config = dict(
    arch='transformer_decoder',
    model='autoregressive pixel model',
    dataset='numbers of one to four digits printed on busy colour backdrops',
    train_examples=147500,
    image_size=20,
    horizontal_flip=False,
    levels_per_channel=4,
    vocab_size=65,
    width=256,
    layers=7,
    norm='layernorm',
    norm_position='pre',
    activation='gelu_tanh',
    mlp_ratio=2,
    head_dim=16,
    fused_qkv=False,
    bias='none',
    qk_norm=False,
    parallel_block=False,
    inner_norm=False,
    positions='learned',
    tie_embeddings=True,
    init='trunc_normal_002',
    residual_init='scaled_by_depth',
    optimizer='adamw',
    lr=0.0018,
    beta1=0.9,
    beta2=0.95,
    eps=1e-10,
    gradient_centralization=True,
    steps=25100,
    batch_size=128,
    epochs=21.8,
    lr_schedule='wsd',
    decay_fraction=0.3,
    final_lr_fraction=0.05,
    warmup_steps=750,
    weight_decay=0.3,
)
Rows from block 2 of a small autoregressive pixel model, named by matrix and row number. Rows with one number belong to one neuron. Each number is 128 + 24 x the weight over its row's rms, rounded and kept within 0 to 255. All counts start at 0. Numbers have three digits each. After the name is the row's rms in percent of the matrix's.
After each neuron's rows are labels from the 100 images, of 14976, where the neuron reaches its highest value: "responds to" is what is common among them. Only what is clearly more common there than usual is listed. The data: numbers of one to four digits printed on busy colour backdrops.
# fc1: MLP up (model.blocks.2.mlp.fc1.weight, 512x256), inputs 0-127
# fc2: MLP down (model.blocks.2.mlp.fc2.weight, 256x512, transposed), outputs 0-127

fc1.240 109:095093099091134103134094126101133123128114128107165162170095128138148132081109155108141143135145136107088092084115122095158146085096137121132111109141127147148148174146160124125125169121130127109123110129119102151087146074134121155154143131136144136113176096106132096115149115116135132113140134114119129129133131078117110147153096139132125169140173113128173165157126115119156189093149
fc2.240 133:081113101149109146113121135112122144058081152042132141145140106127129139124113084161120131089126117153135130106145119115148138098151160131126133143135139177143122150122164079122137146101094134108115116145067155123123136152128124140180104147102106111152147116105117084133140106129133089183119142113105146113179156107170132094151122120126145194145159136097176114155081159109163110133121
responds to: the digit 7; first digit: 7; last digit: 7; length: one

fc1.397 091:122124152118138109134123168144098088154115094114124144141119137179134123183142133130118190112118136091065101100101144114133133117107074097133133117111117123158126132134114133163116154147128133118144112108143183096114141170092135152133148119168086128113122105139119131134161143126140119131146148114121127141104120098095121152162138127143135154136093150121115133106173150119137150131083
fc2.397 086:131105124138087109106138125122103105098154053146157167104123113096081160152122119064116097120099145156138137070127170133090120157138098120123123142097127112109114111168156159146124142153100137138154112138158117129116105140091140137119136144120122078126140139101107139107107131099144156128103099146130165165150133157165114092151110148130127129145126154154121109164131176158157132169119
responds to: on a plate

fc1.436 098:105129145129152157179066162140124075146159142100114135141098151067133099110141114121152075172129124098114121121150105106107096132129172154121128123126067135139192138169115143148178133116140140147145122130150130120083140119113212129103112137099113129131099154108120142110131145167116172130109133079139094095145162131115130133107145140116102147088103119108144144170124138119127125117106
fc2.436 093:145107126178129132057141095144115184141120102121108136098133167128173132110111148135124145128145145173093093136081172133121109145095180115098154154145121115085093101141106125117105129119120077119149118108114134153145133137137123127134133108114145124132160154166108118128105131118124110132128163180130135162108095123187126144122115124139154130134134137117069069112126086175088134166120
responds to: the digit 7; the digit 2; length: three; first digit: 2

fc1.182 091:162131129121183079147106115099142158142116161109197135081147141130109121106127104106123156177132124115125133137125107111108105085148152232151077123113130144132125154132101139110166164156108117177118121113120163139131154116109151152102125142122107129109123136167138132103123083147126112099125109097094154114164107125108163146131154132146183148119150058137127125151139079094149133102107
fc2.182 098:104163146143108154147134115107122139137152058135158099094128137106142104136133097138162107125104129121155155110126114128183154159141182121132168125130135114103133128115129118162144172126097104129133123128100117141138082114108091113106126104135135096101123113116143114086144114143126156115110070156134133166110134119120091123144080152114119110157146131151157077138097128111095139117157
responds to: on a plate

fc1.119 108:167174112077169108127113131132110096075149094094192124138134151100136168157134166087165143125133147104097138126146132101169114155119156152143132124108124121103183144110161146126110122147160115143127133169114134117106140118067162138129106139109125149182153113130145082142112130168150111096110114104113114142124119105074156119170158154141165129138111130140120094139174131102128137118157
fc2.119 101:112154110144097110094070141143122100120127127128181131088144167072146126138137148081128111119143113113099121113117146117150126113156174148138096111120090148154143122111109183166157146150144122120105138150146144143128116100125137110163121133131132144126082119112139103152170119141143163116114122151137157091122086140071138162127159124114146150154142117122123112138124093091158110116164
responds to: on a plate

fc1.249 095:126093109117141170103088099125112155125145140148150144119156163084154166102166120117128072138086116126131126125123109111128138117094124142112132097157108078124108184119115095173143116149161122149126132135143140129124152118118108138137103117143137151113188114126152055141174145175125136110135134159116125108140117087155133140125130156139105095211120110137122138126120137101123091086145
fc2.249 096:152137135104159175134132169131121116123094149075114155160080116165164117136144131125114157099103114151107107135121138127101115146163068111142135167111140097116156131097143124125127131096143146167107112132117140134127145160127128116143100133151094152137125138134129142106085131095136097158084149137115135135153109096094145207113109133122140089133098157093120141139157168120161144160096
responds to: length: two

fc1.328 097:110121108117165134141102137151130095149135124129159133119102078119188119124135094138143131133121169119150120075144142136127114086114110123115109120150114119141091132082122148114153143081123117174139121149103156142100162107166183114123133145111147122102161112121112094178123089129131166131158130141113114131123101087098161130124117109119130181143092099109158122147101132142153134111144
fc2.328 104:116173100131091128144143102103100171080093146082107157137119173112116105139132136132116151129109149120121113180147133146120109164140127148117136153103129178200135137115104115151163126111094109142115127119136138097126152157090117143149102153124101117113122157131132135116115121104117118137127147130121172100132148140134115121118093106139099144113128176096110126104118124085130129121134
responds to: the digit 7; first digit: 7; length: two; last digit: 7

fc1.248 106:142162137116151122110134169117142098123128149119161139126120186086112197096138135091101113137107150103105107119093102088108094076116103141133129083126113101106184157158129145139119153146136126129121119138158130122100152102118194136129160137095123141142163126129123126138134154164136148133130139114110107111146128102135145125159149200123155136105117127134165112152135134090116129126130
fc2.248 097:075170114134135125095087172133136042122165133127171099072126185105166110125100121104116139121152143089122131110098088138138137090127159136133099091135101145115136129089102124154151174166137129113119137167124139156113129098134130142146130133096140146128113111108126080148165127149135159129118117129161140091083127121086106155122157125123108167179131111133128126106145113106136078126162
responds to: the digit 7; length: two; last digit: 7; first digit: 7

fc1.173 093:097098110126100156125159146139163142137145120140142128100147135101120105122077146096122148131122154113134141124150139104149147109112124150148119151101108131111118106130090129139136164127094114104133101127172130113114144125081142129084131144094087109175142111111112143122115096105131122143111160105124115143179071127142132144116149152123148189140092122129171104136195168127158153115149
fc2.173 093:171113129083139094141126113123161141112142134129186135149092150112134112123155127175103161125134073124144064087101117163117118116121165129144110096139145109124159125122169119116112139106133138073104121132078127150152139162153133141132127108125110149139167142104137141110130122188133079117128100124136129129093152110110141129151142133174123129163166115133105118166150088155099138129117
responds to: the digit 7; serif; length: three; first digit: 7

fc1.439 115:121131132114157143162083145130122120079145117075151131112122121119166105130109143134154115144120136124123115124153126123158132152139118173160136113156094140114135148107116171109111137130162123142096133128095137129121166074111174107177134180139136165110135157107128101142133105130181135092113128110117097128062095113127186116152158163174135134157118125101135122126112146141110138121141
fc2.439 103:096151128139096117083065154133130102128135122150165123107164185097154097129135128115105142118141151100142107119121123131167136116145154146126098105125091155147118120122097165170152209150131138104122139149118138142149123118132121131154091130113137120131101090122131118148200122154137105132119131142138131088105104156094117173101153114132150166183144083095165107130148059124127093123166
responds to: the digit 4; first digit: 4

fc1.77 105:093161120146155098164099114124134099132122133109176110136120130109107197104093113129145126131150111100128155134126138044163105141094154175123127118122111155132123120098086127137117193135118107116125134132143119106128121121108119128132109189103140129128163094099147105107164103155154155100135148150098141150137129124129150141165121140146109142115137112119185166159158099130107115144142
fc2.77 100:088162128125139093142081126115133035105127120145210139114121178095111152130131108131116097112141161132141130123137163114147149143109143165138110119114104131139153101115103117168174183136141137112119149150141131110126164098113185121136140120114130120140105096113133093135128116123144159123113124163153126108150107101119162145144143116145122175133139119094181132142125084124138133141138
responds to: the digit 7; last digit: 7

fc1.435 107:127121128120156109117141108119126134134149116154118149111159108137168115150104148092114140121149127152106130135143148131077111144057163134129099095135123082157122110096087157172128127120123123148135115126134130084103095122139110124132136120144126125131132093131112110147104097157142125103089111094130112118115123171170127115155159161152139150135109101133126158128148141084135154115126
fc2.435 109:158119085125094128145111119136097128150088112112134139152121133125154116123073127165111133139107114117108090105124129134111127167105118131118146093116144139075145155145129134145122071107160121124132103130083138172131106111119132138114106160124151153167148104105125116177153166163129109144146136092117150124123102096036081089126108146135122143181118128135119105120146128102111095125134
responds to: length: two; the digit 1; first digit: 1; last digit: 1

fc1.42 103:138087145147138095147120160119146124130091119146135179095146125127141155123161129128097149101122110095160175107111129111141185112131109141126146128126126096099110160137111131168141110149140098146126103107193106119130135115092111140126151131124131125139142097091099112127160111129144128111109158134102132114118044132150151186138123145154117177220087115150158164087114113109137159142149
fc2.42 108:150135092127136128098119122107129100122139122123172156162089093125174119168130104133162102122111176153144108178154169160173162155077176127121162118126150139129175129160166092130115104142148115156131137066147116122140114155071162111168098131130122116115099143133138113093100199098118135135120141108148086131144125112158128082131148124131110143126139089140090129113121094141119113148128
responds to: length: two; first digit: 6; last digit: 6; first digit: 5

fc1.174 100:118169129120139083125149155177174105119078094134125142138143146110121126068136121124131114217111116094128126152160119113140119138128123119122129120104144092137124126117114121128186114104102150161150168121118150123105131104096148172137116117154140107116111115135141130113122118124123146102126140122118105173144099110118119136146126168107137159152155122148130121122120128125129139111098
fc2.174 155:123102118101127172130091126065083134113189144115121119109136099150122104166113112119116129066113136173118125095089121129140099141128095156144134145148111139139138123156160136129097148172173131118133085130127146115123134125141120087118145126084110128131115105125099122159130154158118126156117137138124167083138141130140139138125140126158129095088103127080131140111140105124123111136134
responds to: on a plate

fc1.204 104:107111091112134136141143114105138133091121142099113126141193132128113146123114118160072150108146146127115068161137123065117124150115104127145165097144135111121160181081137172121120117117100141129150144140149079118119155116100142122135109157105113159172125134147135083140141144126150111072118119102153171126121139146105141101156157147172117139170128105120119150116104133079109160087110
fc2.204 142:151155124151177115132102098122102080120144093117109129187109076101100129114172128078114133124107164155139147088166080120115098129115150099126095103128126125138122136098158113137107116127101149140127141149193118126113123130127134105117110101123165117127140081136138135147094165115125138115127143137103084121159131096154149095115158164148131098125123107131127154098172083147148123115183
responds to: the digit 4; last digit: 4; first digit: 4

fc1.415 100:158127089132106143120108115142115131158119114092135118103150132098118142136125135118136107169118119136137142143133150116176127165134119152121133111116139140102118133129166197118104128166133133123107119123132118121126101099093116137102123113156151164132159133107142056099127150124138123089143126093134110084111141098102146108161131147127107126149105117147123166089143093138135135134157
fc2.415 110:148140091113110122162132144084134082150130128141107136081118155141075109138122067147099107134161118115150137097130114120128117124148135097128128120145087118156160101095123123119148183138112117124117134196101151142128092141155088140119135076135139136144138115181128156198154103125120160113147099127117174072099119157115135179168095126093114111162148125084121103144118165156160125124126
responds to: the digit 7; first digit: 7; last digit: 7; first digit: 3

fc1.207 105:080162108128119118124134121133123107093139125094134123113183188119153167121092114117123119124148080125151143194145111111101127133088079140133162111155098110135095123108134123110138170102167109146124119165073124078114182116127125117168117157109144184110165122137151094115128132123162150102124138119140124147123121128108162119148154148143133150110098158108143151098139149122070129130135
fc2.207 104:082180117125115125087104130143131085103125128123189142088174160094154162128126147075141136109162125121163123150109101117148133107113116138110100112123123109177127125083121128158145186143146141120127131155113128111135161115108143130169107125099114148117103094106137088122153124142123126091117128140177145118110116145129097171132156096136137171177147132091155147095129109118127097112136
responds to: the digit 4; first digit: 4

fc1.273 093:108125136147153120122127122110132130138156163116099119118158167129099129134079145146095127124139161129103119094130122127097098125107037144177153131139125158145093128083140150155129183144116153135149126131114100090127179134126155169172111109129128122127127113157112066126131103133132091089114144149143171126066095148132127126132124137160116128162139146092103126154099135120099180131097
fc2.273 094:170118124128118144108122137114084117141153087128108132156095146132179080133148184137097117152134097174120153142149086110129054122123160154140104148116081127097125147156139157124113103083120121152120140137107166094091086159135122095141132183119116115146137125082122162139083123141125118120117124083111121137116141118157143135126144131145128127069165109132102132091140108101097129156173
responds to: the digit 4; length: two; last digit: 4

fc1.195 097:123143118093152165106130150111145126132147126143149120124108132123103146092123168126142160122138142121144137104079096131113103107154135149144129117131085093117121107180133132122110163104129150097127149101109115173136165095132189143138113131133120138173156088137122125101146111092139185104127180153111147152112092138128167132173164124111118135134116097067168125095136104119177125161110
fc2.195 097:097087116101128142122103114119139132139116103099137139110162126143114173137131147161148117103103149090132156125122072125124141135073153119144128154114146161101133153091158149164131122155109149131109129119124120082174093153091111124135112111125183110136155172124135128108121114108129062137105119138116129145138125139090118077141103140105109163154152124100041132153171155147122110122088
responds to: on a plate

fc1.247 090:115120121172110146105141124049113102069125131109138132136112126141099148137094099123103124117144110094134116131161174096119153153106061104153133137113118150122122115166140141124106154129155169108140138143132142143133136108138107133154111102134146130104131105147127103105148132118155103137109110088145125127082126113123127112158153141137131144137141077123128123084121134103163178126139
fc2.247 098:095170157120122077130126127136139161184144149098092102075118153135141180101147130149108197137129185124142113121091075130120147116141121119093143141139098139110161125142105121105127136159087081114136108104134155116162151110137084124138133112147171144157151114159128123155138131110127131128158149147094108114184145107111121072150115130119137134070129137134154132149105138132092169141112
responds to: the digit 9